A small contrastive image-text model, trained from scratch.
Model: 48-pixel images, encoder arch resnet, encoder norm batchnorm, encoder depths [2, 4, 4].
Data: 195000 training examples, 8.5 epochs.
Rows from block 7 of the image encoder of a small contrastive image-text model, named by matrix and row number. Rows with one number belong to one channel. Each number is 128 + 24 x the weight over its row's rms, rounded and kept within 0 to 255. All counts start at 0. Numbers have three digits each.
After each channel's rows are labels from the 100 images, of 14848, where the channel reaches its highest value: "strongest on" is what is common among them. Only what is clearly more common there than usual is listed. The data: rendered made-up planets. In brackets: how many of the 100, against the usual share in percent.
# convs0: first 3x3 conv (encoder.blocks.7.convs.0.weight, 144x144x3x3, each kernel summed), inputs 0-143
# convs1: second 3x3 conv (encoder.blocks.7.convs.1.weight, 144x144x3x3, transposed, each kernel summed), outputs 0-143

convs0.3:115096117126104129147154115119094112196088124138099107117136136150153197118134161134167151113129082155126099155142147104115126140174124134126118121116133141130101115140092098171157102127107146132117135141142134112089097096130142148123133096128109120149114099129044129108174150143146139131095102097140152119147101138143141141093158145201095110149112184116128096131150111103110144141096149157126122118132141119130101132126156153122130
convs1.3:114132139136076145073101106141148149129140125122144105113138138064093150107126084120109106109176128124128167089088107139107148081108126142133124133163156094102119118110120116095136141131112107122146130130118123160116114126108094140068121156084109135125143117150141095125087096111121085144161133111125105129162091114133135106148125132101109152117113077122122171122077115137095132138082138118126117113120184136095137111125076137138162
strongest on: cracked ice world (71 vs 14.1); moons: one (57 vs 24.9)

convs0.133:142137172125184133100149135135118154135098117121133146140113148133142123118109144111116125151144155149149105138149111112132125166082127119163134115155158133126091092122172111105108083164116146136158120126132136107151144085106147125153078042152105121102132128103123075108143137155134140141157144123137123146112164159130153115109138142109103142077149095119173105108101081113117121165126147137145148089138138168157122109117095141158079
convs1.133:128123076133131172163133123128085127118138123160144130135151076143148133155056142091123132141114119130163144109148127126084140106169116068122117076108104154130108132138118079157121075149108097166127117129095134041119127136145147154159139129130110139096113126125122134124117152137070151138127172130167129121079136100103127141115140131129129129149139167138117084131121118114121136121161097148137134129137127099107147154136138132160119
strongest on: moons: three (77 vs 24.9); desert world (45 vs 13.8)

convs0.102:164133178139113120131153148154131129113092143193130114150128136145124137138109074127110161112134157148088115120136126138086116125101122147114152119125124138132101158118117128156137114161134130132094136170110115122144128090132122094161101137137070104134110116113117121168133113116123147110144053134126174159141110101109133134156122131106108138105106107080129195180123130136137118105135130119070118102159142105150136147130138131208121
convs1.102:116150104135155151174127113118129109156136148145115157116119125115136127135156145086122140192133110146149149101122141143164146107092153133093122127157136122151144123112183123136074145114180154093159148155145132124156131141133128104144144138153130107123086150138128134142141155120151127146158029151070111194124146120095132161101135132155143120123141126146124133167139110154133146112166100121148090121160158138152131134128150147093125
strongest on: cloud-covered world (100 vs 14.5); crescent (77 vs 24.5)

convs0.119:136098168162124110149125094165110077120119120145095129102153126122082126100160128171131125171153139126124095152140094133088127144112150126131140132140143161140100115138142145136129107143125149193141142141127111113146108103131112126142116139200124151108133124101080122129096136142103142121141152133146110148122126133127168132112136151144089092169104078147128116139122137116086112143089154127108146110122144075195107156105082123178114
convs1.119:147150132119145132127150124133150142112136131100152113137073177137119138143103141099108095107102176148163147116136090153140141089152142146117135155142086124145140164122118115119124150138123117114122120154093080147172161152173145138089140126117102107130126120177114155130172142084145107178125126147141157106129091152128109131156127101123141153142152125133128147109103100145129125142151101139130103157104112111062179093159192094143122
strongest on: desert world (83 vs 13.8); crescent (60 vs 24.5); moons: one (58 vs 24.9)

convs0.9:110127132119132147124155145093117146111125102158114138105121087129151129114092156103159156162069122150129124117132135137128166145096119095115104141081153130134106152124129121142148169155117148146123124166183116134113121108131095128071130103116153119132126155151193086128103124139107102124143094105158109104144116117071155171147150100151112144113117143090123107151166118167118116145143125149139148114149106158109168160111074125170102
convs1.9:185136150129123137132107133119112143154136132120110216151169143116143114156144118135121123125127159143108085184101141122127092136126145138132103126106113098166123091136174130138146108145129120119154141173088157113091131130149113123157140129160114161118139118115102092104145128117080127132155084137167150113162142168092116118174114129147142120120146114145114131179132125118100124093098146110121109107131106096188125170143102170122143
strongest on: cloud-covered world (89 vs 14.5)

convs0.25:120084135122115117150149074116096119100119131147119144087139121086109100104140119167114114122144139134145108180153126114096123131129161175124163127156129101099075159148103129130124137110132131083100140125115115152098139161103138126162191137134085131162116153118137133106152146139134140158153141163096133106115156148110138139128150151107114098101143104163132173117123162105129136129132146112130141175103157123173089125097117048130124
convs1.25:171142168103106125156122178157127146135122130161110097110112124106192094123118134144132141148074096118125124092096116102095102133080062115138113133147098139146171130134133126137129109140102128118114150155118112115155099106141134143136088113104138142165140148112134132137140089141118142100115155109106150156105116135131110122141095122101116152139108113141116105120116115116086156097059143100085128133100149138119158079134092114149185
strongest on: moons: zero (100 vs 25.2); cracked ice world (32 vs 14.1)

convs0.15:110140140157111175139106150121116162149141152149148122156125157130119134140110086125097142162100138107125139094097085116086134174120143121169128134119130130120137084137134177085123094130161114113095149148133179080134164123174107128134150120136143149099122113135141076133111129119122126129122152083131127143134138124108136144142114117142125154146127140155127123135116148122140074122187131105128096113188095132115121105142047142119071
convs1.15:152164138107150126139143105135109139092143122112086124152164117136114121125142112124159115113099068135140106117195135114131133141113138160086142144115160089126115144072149146125110133118133114153163128091161102151103108104071155097141124104151124130152066143128167161154117126189085137121115129142137100113115103131142114127112135128138090123097091126129159107128139112125108123123072113143154166128076136148163131165118129132161100
strongest on: cracked ice world (55 vs 14.1); moons: two (54 vs 25)

convs0.33:139109162163090151136097117105165113148147125123124121075121123099122138136141110131117153174174127121115129123141112114132145120117119146089121128114150136119113094155130095132136109139124166159077146131116104114175068118144108166117141115132149137124139134169133138142065128104171124176107143076160129119130130096078098147152117122126107087158110134135114136129145117135083123139131167095134162118128120127156184157140168088148088
convs1.33:186124201107176121140142140176100130132093134128151098104139191141149141147140138120153127121109142095128130213125168151071146144154130139097104168106133127131097149137117166123130136131114107077131142129124150156091137127104163121125137130135115117117120125076123120117161092150107145123144144129132138106127110211165153123141117131118151162095123128103140114115118138121128129112114122161130109114148128127151114121155124165110125
strongest on: desert world (95 vs 13.8); moons: three (55 vs 24.9)

convs0.132:175141145105126132108068157031145130112132116102126162113150121123138082092113132108124165134062143176105154179109117149141131127143125138148082149129128136145119111110112117142142148108108105170121066139135145125085121130124138116103126127131124115151131158167119125139144115117144124134092077139165121143124113148129091163152132160117138120062128140110158122137136128146151140135155141130136124143152100155120096150100157112130148
convs1.132:101145132119128131108111117102135144126164131104127106133087156134136138136122093136081093129149095098103108106133136139139114093162142131122154119149158120133138090122132128154109154131095080063137112100160100111162127141125177121150143130247103149132101132105113113130133131103112122133120075132128134101148131151070134127139108140175140112108138111131132149155122148109112128116142132151117118141116059140091149103144128128145156
strongest on: cratered rock (100 vs 14.1); moons: three (75 vs 24.9)

convs0.55:140123131161124124136099150138099157153103160153051095152111124133090141122113098164097103110161108152131121114158116082084126156152193098121150130103154147158096170147122127092121126124112119154129124135112146141137128129113100140155088148143134109100097140095156135079177150172121121152116131137133136116129137115167129070129125118100155157141119126118131142134119173114126118121094178148076104136135126105144124144129165106137109
convs1.55:105100160156154171129103113115169105145165140139115112116145104117106143162137122113149112110094126129127141142107121116147122118087132121147144110114117108083142120142128095142161133132133139129117125144132121111128150118150092106137151075123157134107104113119122118105095098110122102093126096132133082186076091120114127116148080148111124141118168106107156134109123079145156125062129060134158129135098206125141155125135132172127111
strongest on: moons: three (100 vs 24.9); desert world (37 vs 13.8)

convs0.105:148168131137093141114142132166114167159153144119148110085154131148155118124128134137136111151089104145104103130145115153137152125148146103137162083136140090104169121119093118163122126105097140115131089138167154112118128150125151137138108108095109134093089138143146159200109104097096131129126112139151106104112174136143114116142090121133179145120177101141047123146140102133076144145110131133108138165112153117106134106144090119140122
convs1.105:093097143123093148122112153147152141142107138195111101125115120119140119135160147134124158136187156144156155091117133078071091117103114127143113128112111145091126134131132149100118125162117147124078179123117114149096101115140106121110141114109168116155122113133132137043129105131137102157118163090130124144151119122103122104143102128105076111104084143113139147082091166121109101107127124109099121116109128169137127141125116139112165
strongest on: moons: three (53 vs 24.9); lava world (41 vs 14.7)

convs0.85:123165156049097094093108141110166108139119143139151162158125136154124111144114141119136123116141125117141153149147130089123127118113129130163115126115147130136132128103132123120122099154150131121175125146147112109164103055108139124126167094163062118118113103128093099143157132090128129142145128088131138191112160148098132146095138107144101109106126158159138140154171088100104144138129134141139146054134144132147159147132105119130128
convs1.85:129110089126106147119130089114150137120149117119088123086131112112118147114137100099112076117150128132127108084145134172136170103157153155085141127128095133115061103118146127147146134100108116203180110160122148101098118096106111141140120121118125086146139114108116164079122168131098158127111139166180111104151123101130178127147157168118090114111148106123135120095103128121138106146167118140116155148142122114161135137128134140123154
strongest on: crescent (58 vs 24.5); desert world (52 vs 13.8); cracked ice world (43 vs 14.1)

convs0.82:126118099116126117107143117122138116148109138153133097118139064138131165095176162170114151083126115162130129127148118143124146142097165104174160125111141110146111126116099182204111131135126129116131113060134100125149128138140147138133162119130134114152119121171136128135096132159139075123118175122118124142101137146121106140110157124138112144128123140104110169142134157093133123102091111143104053119094088133166135101147116110165117
convs1.82:130127157136124105113147104151123140117129181197150114109127102128115045152101117145137156102145145103125134140132134130134133104110108135144117108133132138126126137119128112075180116146176161143134137098134178127111129137119111088090102161093135109121114159091129129143136119136129129145113160133175116116106159141113106133145130139112132104111095122144119106111120112204137137151148144106202142138092153137098116097143133140066120
strongest on: moons: one (54 vs 24.9); cracked ice world (40 vs 14.1)

convs0.77:136121119136143123181139128116124084138117135121128177110115149166110117090107128127145109132111137191178114104162129111107108134096121167080107168131134097096107126119122134130099182176085182112131126162110107142099121125129123109126144126133134138140187135149122172123108135100135114127150089154109130078185114089117124137128127087118112125073122144103152168138125101139141127115151128120127149134129118094143131190129141113125132
convs1.77:128124125117124130145149120137131132132118189212134215121103122113124141126115132122107118135137128154108114157142124158148108139120139113062132122128134142154124075117198130119140116148134141119129122241133127138134141109137121123097132132170118130121109131134121129127140130135118148120121166133144153147102122109105115131103111135127142132132104129126125125212126133104118111125095134141126113114209092140139139121121134126112136
strongest on: cloud-covered world (100 vs 14.5)

convs0.91:166119150150151152143177165128179142119134108156123145125156076121133135102133130139096122111119144152139157086099137082118129112150132117159138115106090137121142151146145171099140116099144179170164117141136159133094146149133124167116111116111124107142102176110160086112120127078105109136137137095111120102103118116128095141136110101162094115110188088134186098148133099128130105137127118119123106143103135125088177135114097143120111
convs1.91:076105118147130134156066112118111103132141138063065110139120154116150110094143134162112126161142117147120095107154140139130118136121140142169077105132132126121103122118103138118143127147115113073127141142118153098129148118118128095135110142135110119110136079120123159108149123122096146103098064127100143162147186082092129110134103136124143134078103150116107116133120126152112159098132107124092125100105155147171113100085128090142131
strongest on: cloud-covered world (72 vs 14.5)

convs0.44:111147150141100130139102128092108116131131089172128186144132144105156136178139107116124128150096130136135109104147131143120135121142115100164117136129100102126099142124146153157148127147079127102079132197145129101153116112134121177105128129074122132121160107111131102123136121153113109151163168118110183157119093180144124135111158113111137132134137103124093135137159112121117127128122106101189185114127103090157078127108108090126146
convs1.44:138128119150147122132155136162174122115124119129158128145114104148155148127170123132145130153166134101113034170147118148137151126151153147198151148153127159134167195119116121139107158140122180139164125132084135116150140154119161154149156116084109148142113123131126141152130147110131143098136161143148116070144175165140133136121161093156155140151134141130154134128127131124133135122138171173144144128154150122105138099118140151142116
strongest on: desert world (98 vs 13.8); crescent (59 vs 24.5)

convs0.112:141136102155128116141126099139123146130123134146153121082122135123088113090125123150087101117111153140130102161177129153109113129137147151138085135115170162130127129134128184089155099159153136138123140142103140101129124103138175092076173164137085138135112089137136138140141140119087127154132160126131128117116169125106098124108152142127085142159133116165141118135101127101072166088122161068166118117145128125136162149127108070140117
convs1.112:134146158084128138137152163129149152139120122139091129127116126109140139147172136169099141169094132135115114119088143124117104131119124116142103146133063134150138123122123087141126146127136104136145167142148151148154106115116130152161093102125187095120158186108148122149157106113163160062119137120126145135091171163142137138154115115073149106113139108157141139140139165152165153089098143085110122133084163166137122104124154136131121
strongest on: moons: zero (100 vs 25.2); desert world (45 vs 13.8)

convs0.138:147102156147136081130158066124141134117108133141105173160144137158152130128135096118155155154126132129134167113125120127119134107141092130099107145099145165132126104147103159101143108143136156152111138141135137093154117146148087125127147117138130141130155107107090066087136155143126071161101112132124128154165099133113142144093104088177091126164143142132162122135134143172123125091134122119103153146144085100109131119169059106146120
convs1.138:111116128116136188121103195134127152104111125098146204109142110113159104075143125159159146116159100105123099157166125140130134135149146105137126128144130100097143138124178104115187156120165139097138138187093121151123132134103131124169153132116127105105120095139168122121121122087133161109142135108116123117089160131112110109168126130125141141114130076135108158106136146112138147164110155114168109134119123121177126150123097127100116
strongest on: cloud-covered world (82 vs 14.5); moons: two (58 vs 25)

convs0.22:098139111148131114100113122111100136100146149101124130137153103134125130137158147143134114135190124146077129105106116132158096102124129152092142116100134088133151117136141123132149142169082146181122122113109129127127137133147085132182074166193118131140145117110152081107122143148087129137131136078084157122126150144115158131123143150139131109130089113124136136182107111157081156128156111097127164133132161163143110114124080139092151
convs1.22:092136182143151124162110130122155085129131170143099170108144127131125107142151113154132127141096139147124121141131137141107151179150098120186116135126113119153113176143159101089107138119171116117140155168090107135069154147156142099138177132105126153080130138181111115119113128129101133132168064155105130169109160150136145128145132149123145132163149163118121108121136112119159109117156151145119091153155124126138122104116113145107091
strongest on: moons: three (100 vs 24.9); desert world (44 vs 13.8)

convs0.98:180148131141123141169119117095148158092089126120145161120110115132122125088119138121147126112133131161137124129129137126143119146113128121051103138161134128103078117081170104123090142140121152148102126175104153154153105134111151121074123144117135158120173154149126131140149129117125121114144148161104145101157121043121138112126099087136122117050120124148137127131114141162125136113160161103155150119134135130098127177105133130159142
convs1.98:138151158175163124214108145133107133126125133155128127129143132128086135141136124123143123188103114119128072145155112129124138131153131142074139149133134115141123128142161136116085124176099120102140106197131107125128148128128137160154116134181130117118115124119130150108135128139123091143136136105121158131131112090181132124153133130128141107149135135110118148250150106134115132128126140135131111105173129117148151130129135145103096
strongest on: cloud-covered world (100 vs 14.5); rings (71 vs 33.7)

convs0.5:134153166169123141143134162164103107146145133162121097123108134131115131135107146104150092101115153102134093163146085113132131078122136124118133117122137104112163132133149123123141108150116104140117135146159114119168109110136120109106136088154164160093111139089148096138136135144216120112135119138065159133140136131129157141173090123141167163128156149150106149147139115106143107127151155141089105125083105111084157112111073097118124
convs1.5:123144082114147121068121174111085111123112134155118125137143117146095106153139123155083125167128091127170127115146174144105112147173151150126138123131117130137113161133133134110142118125106105113112162123120136147125152175108117112111165121061090111109086124096137147112121143161111152115133166133129087112145129107137129138116150140127147116150153139083139096149106154122194138121184099123129128123198150112135145160135133163154108
strongest on: cloud-covered world (92 vs 14.5); rings (61 vs 33.7); moons: three (53 vs 24.9)

convs0.95:152124140149197112167112080144122111103155114123127115113129157085099126132142152143129104122139128148135065143110074132100149088127125109117141141143149106135104142099170160127121105153134152141134148144109123092152099169127079102139138139143184153108125171089102109138123142134102125139115095165152119138154124157153163150111120101101130110143113106131148125127096136155091113113102182163141110152118128107127098177097109162127111
convs1.95:165103115145108057133105117096112123113133131162117090117104134130131109131139172107114099128075152132143131150126096116104090134148128148116115143121089171161128129126113128099117130163141128120138125137109108109125112090136127133112062113144080125135151102133095138112138133081176094147119152142127151121123082128110123079127112126118117141145135127090114111143114078137133125124119125103111175138113105142090149084180182093148177
strongest on: moons: one (63 vs 24.9); desert world (40 vs 13.8)

convs0.90:143108130132104110138145122128159109086134123137133131081124099071085074104142110111092157178136112100175144131098134181107129162119134138133129172118149144136152115126134152148148096115157150089122122113163105118138161119150116100127104150118125136122145129137092098108140108105139135160120135117171111139096106152126134094136103125111147129127134085148173076148141159153120099119100145101173159115138126128165168187150107126152107
convs1.90:089111133097094138133111144155113164150120134121120121156115109103179086086164098159152147117131113125109101136144112089061088120129088099179125147137119086118139122122161125121119106124123120126118151124138138145158099118131115106163104119119144126163110143151101166130147070162137118112118167140108131153113156098116124124140138137118117089103112119142094119146124156153115175117095152059099117172095121160134153107120108099153135
strongest on: moons: zero (100 vs 25.2); cracked ice world (72 vs 14.1)

convs0.75:124151121061172103095098162105105147127128152156119099101152112081138155127137195093121154106109173104137110114123121130109108103154172144160073109149128113098148079123124135150117125144168134084144097134121142138129170111098148103123131130127132120129099127138149163117132109109139140139139153109097134143126173120081145137141114161116119166112122099121127156155096140099166127140140126124160141093149127117124100154114131093173165
convs1.75:159146142116104105104109150132159148131173088126141135112106111167122091127125105121110102118098077122115152128146135119143081143086129108109130114148141125107109131121105136090090185099136119206095077122125116114123108147096080158149133141155101148124159125121102095119134144088126142154110102138208111120112108101136130130100153109141142103140146146150136093111117104122139132111120153172114124140128114140109153172111134093102153
strongest on: cratered rock (98 vs 14.1); rings (97 vs 33.7); moons: three (94 vs 24.9)

convs0.54:127143097121086144099152115123138065117110139128102157115118130140100147136150108171104151111159115153131115121132150138130144126086114148134149096162155136119141126111134127168122104175128166081135133124129066182145106120139117123107108211169113139148091147170116096136117152112135121131129152101132099136144126149116086146149119101140127138123089142092090173113120113085117172146122145156141101131077157118132105122146114149127133
convs1.54:185124189107159138131143129146099100129108139132144110122131078134099051164105054158148138117140136133152157138140111074148127144068148117152137146125130108127121135126129152124178134133138149088102137125121119116139150118127105130125154115142120140114144128120130116136119134148146107128144137096136146114129125120147077151115125151138147124164122126110076091127146156138136120140144118146135146136131155129098072103146147100035125
strongest on: desert world (74 vs 13.8); glowing rim (73 vs 40.1); crescent (58 vs 24.5)

convs0.38:154126121147101132135135168142106123136139131162167108115130113097084137083130147132145139137154108154122130146138146137125153103134100121127131145119177135146173115122097119118141117112139129156128140132164154046169113151120124137111123138167057154112108128132136135119079107124073159106165129154105141131134103150135094116075142116098177145089101126195122130127092118109096112108134116116130157173094144137125143124167135109122123
convs1.38:131077144132120099108141103125102134117145123094130148120143144143137122114147124140116125131176126131114132112157085148128091117098136136128138136153119121120079113118135181177140137104125123120092123137110126168116124137114148132178146092128188121193147113118133152130122116139165121174112111162124112120092167106140112140160128109133126074119140101066088159125123189135153128096109145122082117075122116123170105126094142097111127
strongest on: desert world (49 vs 13.8)

convs0.53:184138114138125131093127151124132119111123131156157144098121104115107085162097109137138167146137089166167140129118087124105125119127148142131095140128112108120178114098144154137147101126119145100147110137118104136154121155115167137157125116123138120115113096142101109115094107117133107151134165085132120145132136113125106177098134134165124115147149102070104159123142142117133071093147139144151149131153167126154180200099064107143119
convs1.53:121118148121114098119148072120124087117137134137115128143078145139142156126132125107141077113115151098112092188120155104156099121125118119122100133115133115143103133134104114108122113149136089140103122154096079135100097139158131134113104131088112115098134126153130153114154117160114083107107088155115138122157090148126130108168161155065107132104151131144155086143088082106156150140134123089084129138109120112100084094137146150106090
strongest on: desert world (60 vs 13.8); moons: one (55 vs 24.9); cracked ice world (36 vs 14.1)

convs0.124:119136140085147102137122152112138129117143146050145157121116135154154096133122164158147140101081147181114145136117121136147134125132125126160153132122151152121101172161156096139162133140133073108108071158111124115044135121118124111154136124131137158147130103107128107117145126117124154114116071115137064096141094151187133152124148134122123162134151114114121122152133134121150139147135113132104106126094136162104105167110106138095131
convs1.124:127149080155154109141118139107153156153129128058109147178123103118141135048131121142124133143135111130095143167118145130150139110139097118061144124147141140171131127125113130128094149111158139180133138073161141123092132137169125144128142114170117126128122149141112127139121134105127126133124068144140146196143162094112143134172118158117136122101129128131147119146114124122137127137136139121080060149103140095106146109123136134155144
strongest on: cloud-covered world (100 vs 14.5); moons: three (73 vs 24.9); crescent (59 vs 24.5)

convs0.43:133095128113186160128129102136119146133147117141188128135128099093128139104144138153149157108152116119153103141135099134126134116101116132125135157144135158110024104123143140155142147145169114159132134121145122134120138076115171158131164155150122140170133109135084120118131123142129122107150146101129137148110121149141099130093165108112085160129077133115106092136154129117093098108123098098144136081170115144164097097153102111109127
convs1.43:109102153145074092091141122126167124141140104127133129135141121096079101117086134127132117122159096107115138142102114154120125107117162117136128076148149098113165105095135123076136100117130124090129125127139136123080114152095074126076114180117140137118116125135128130159112067118120124152166099135134093121142112113118123153125105118112109110115122145166106173141100124125162170199109131100128123106121111154143101136140112131121188
strongest on: glowing rim (68 vs 40.1); moons: one (60 vs 24.9); cracked ice world (47 vs 14.1)

convs0.61:142147154133135124121115134096110142095127109126140146116139101132131131154161178118145107108084119132118046151144134102145156132136129128138187091166107099154135152122145098185124146119125120121137106084137134137162137120116141176129096135095130094147149074137133173136162123112127098145137162128117167123131113141119135092124132136124105131126142122128141117158122113105131140120120157125148020127109140084163092099148126133134122
convs1.61:111117148112124135114120135150154129150136159172117125123152141125131140130099121135123109034151119094173096196133124128117093125151128149105127125124141153115116128134147113144121142153145189129135130050140136113130131121143114159124157108085137129133131139101111133139148135135128148133134170130137122085143149111172121139091137176137132134154136115117144119131121135185103128115126149125158052141175077126119138113125144103185139
strongest on: desert world (100 vs 13.8); crescent (62 vs 24.5); moons: three (53 vs 24.9)

convs0.18:100126138172109133156135090121156192129142152151091116172158103128162148146126123133194139145121110182124148092159111110120159131169111133128122185137118131132087146127121111122112127133129109118121108115148119098150106076133131128161126112142077117115096097126090114078124122110095146137125166128108136121139132120129147108119120112103134111161104096120151147161115120108118093137115125110136099131168180176107145180098100116158128
convs1.18:080086116112126173122142167138119131155092139130134115096130158135109155107101128128129124112140127135180142139100113119145155150127141132097085100148129141133147123141149124119120143118137135109113134157094145114136212171107129130113128165148099108137160109144122122152158143140127095130167088140109137158158131050144121152159146194186129160124134095111118140114147123184136143123134103155124101150145133107167121100146116104136110
strongest on: moons: three (71 vs 24.9); cloud-covered world (59 vs 14.5); crescent (54 vs 24.5); kind: banded gas giant (40 vs 14.4)

convs0.117:131142130053121105131061116080096114153111129115164121107136110099147130092123126096121158095097148130128105134125108136139146100128118141125113123149193148125154071137119119144167142097165107120142109148134139161111128123114150138122165098168127135152095155113130154163111136157128170137140127149148133121123145154104096130126168157141119147072135124180110113146107106145097152159130132102085104142124144158125139150090151128098088
convs1.117:142137171125108151108111100113156134097112121124105144146145169142146127120145153155117146135070123161079160138109142135137114149121107137110115147119150184128129130143140146125103133132101086202134104115158141119149123125143111134134107179178163182123136094104122141110156109128117126116122117118112142128115111144120137112118128132111120109160110133155154172135141146107082155144113120119100134041147073106151111142133146096160180
strongest on: crescent (68 vs 24.5); cracked ice world (61 vs 14.1)

convs0.32:124117133124146076147118091160148066153152169115118128136133146147137171112133133101128082153121132137158161112149137156124128114120099098128106128163164151175142103115121149179136115125151127117133107134130136109161119125095110098122145054165110162116134141117101134109098125158087154103136181109126126114105160123135132171125135127179141068132105086131164105153111158140060114126098129120123138147121109134141131126103126135141123
convs1.32:141100107108110037129106089108115131138091122136136128133093130132083101135139097086121120128147169140170108138087105131124132097153129155101140106125085137115129164155121105081122125129155126157161125149125103133113107095161121117132077148101131114155187128144109112096174148100167091137147101142132125103147118122135143073142113143120123139150143133101103149126119084112089102125130149118100136128086128099120147121166136099109126
strongest on: desert world (74 vs 13.8); moons: one (52 vs 24.9)

convs0.69:134135152138144106091065110058170139116120066137136135132117122090145090122109113143163146143081149129135133124127138136099124129137115136076134141132147183134153094127110125153126138127109058179121111084126119140101144138118165150093116153154144090132139170133139146149136145123137097144097095137140098107122149097104141139139123116168130128100096150118147159110115144145118150126102147150100143153128119179145135182133146111127151
convs1.69:156137177148110143124153136117119127127128133152164126150153170145120114135147134103075139141126135137117181150112144147119111140166151122117122129118123109131133114150146153134120064123095101108131099123174116130147137134139086064155134119225143128113124115101126148134171134138085147084116112147133143119138106189079115125118127148150122119126125112132134124126116140085139118133119152112114131127125029132134133122140147146131090
strongest on: cratered rock (100 vs 14.1); polar caps (78 vs 26.6); moons: three (54 vs 24.9)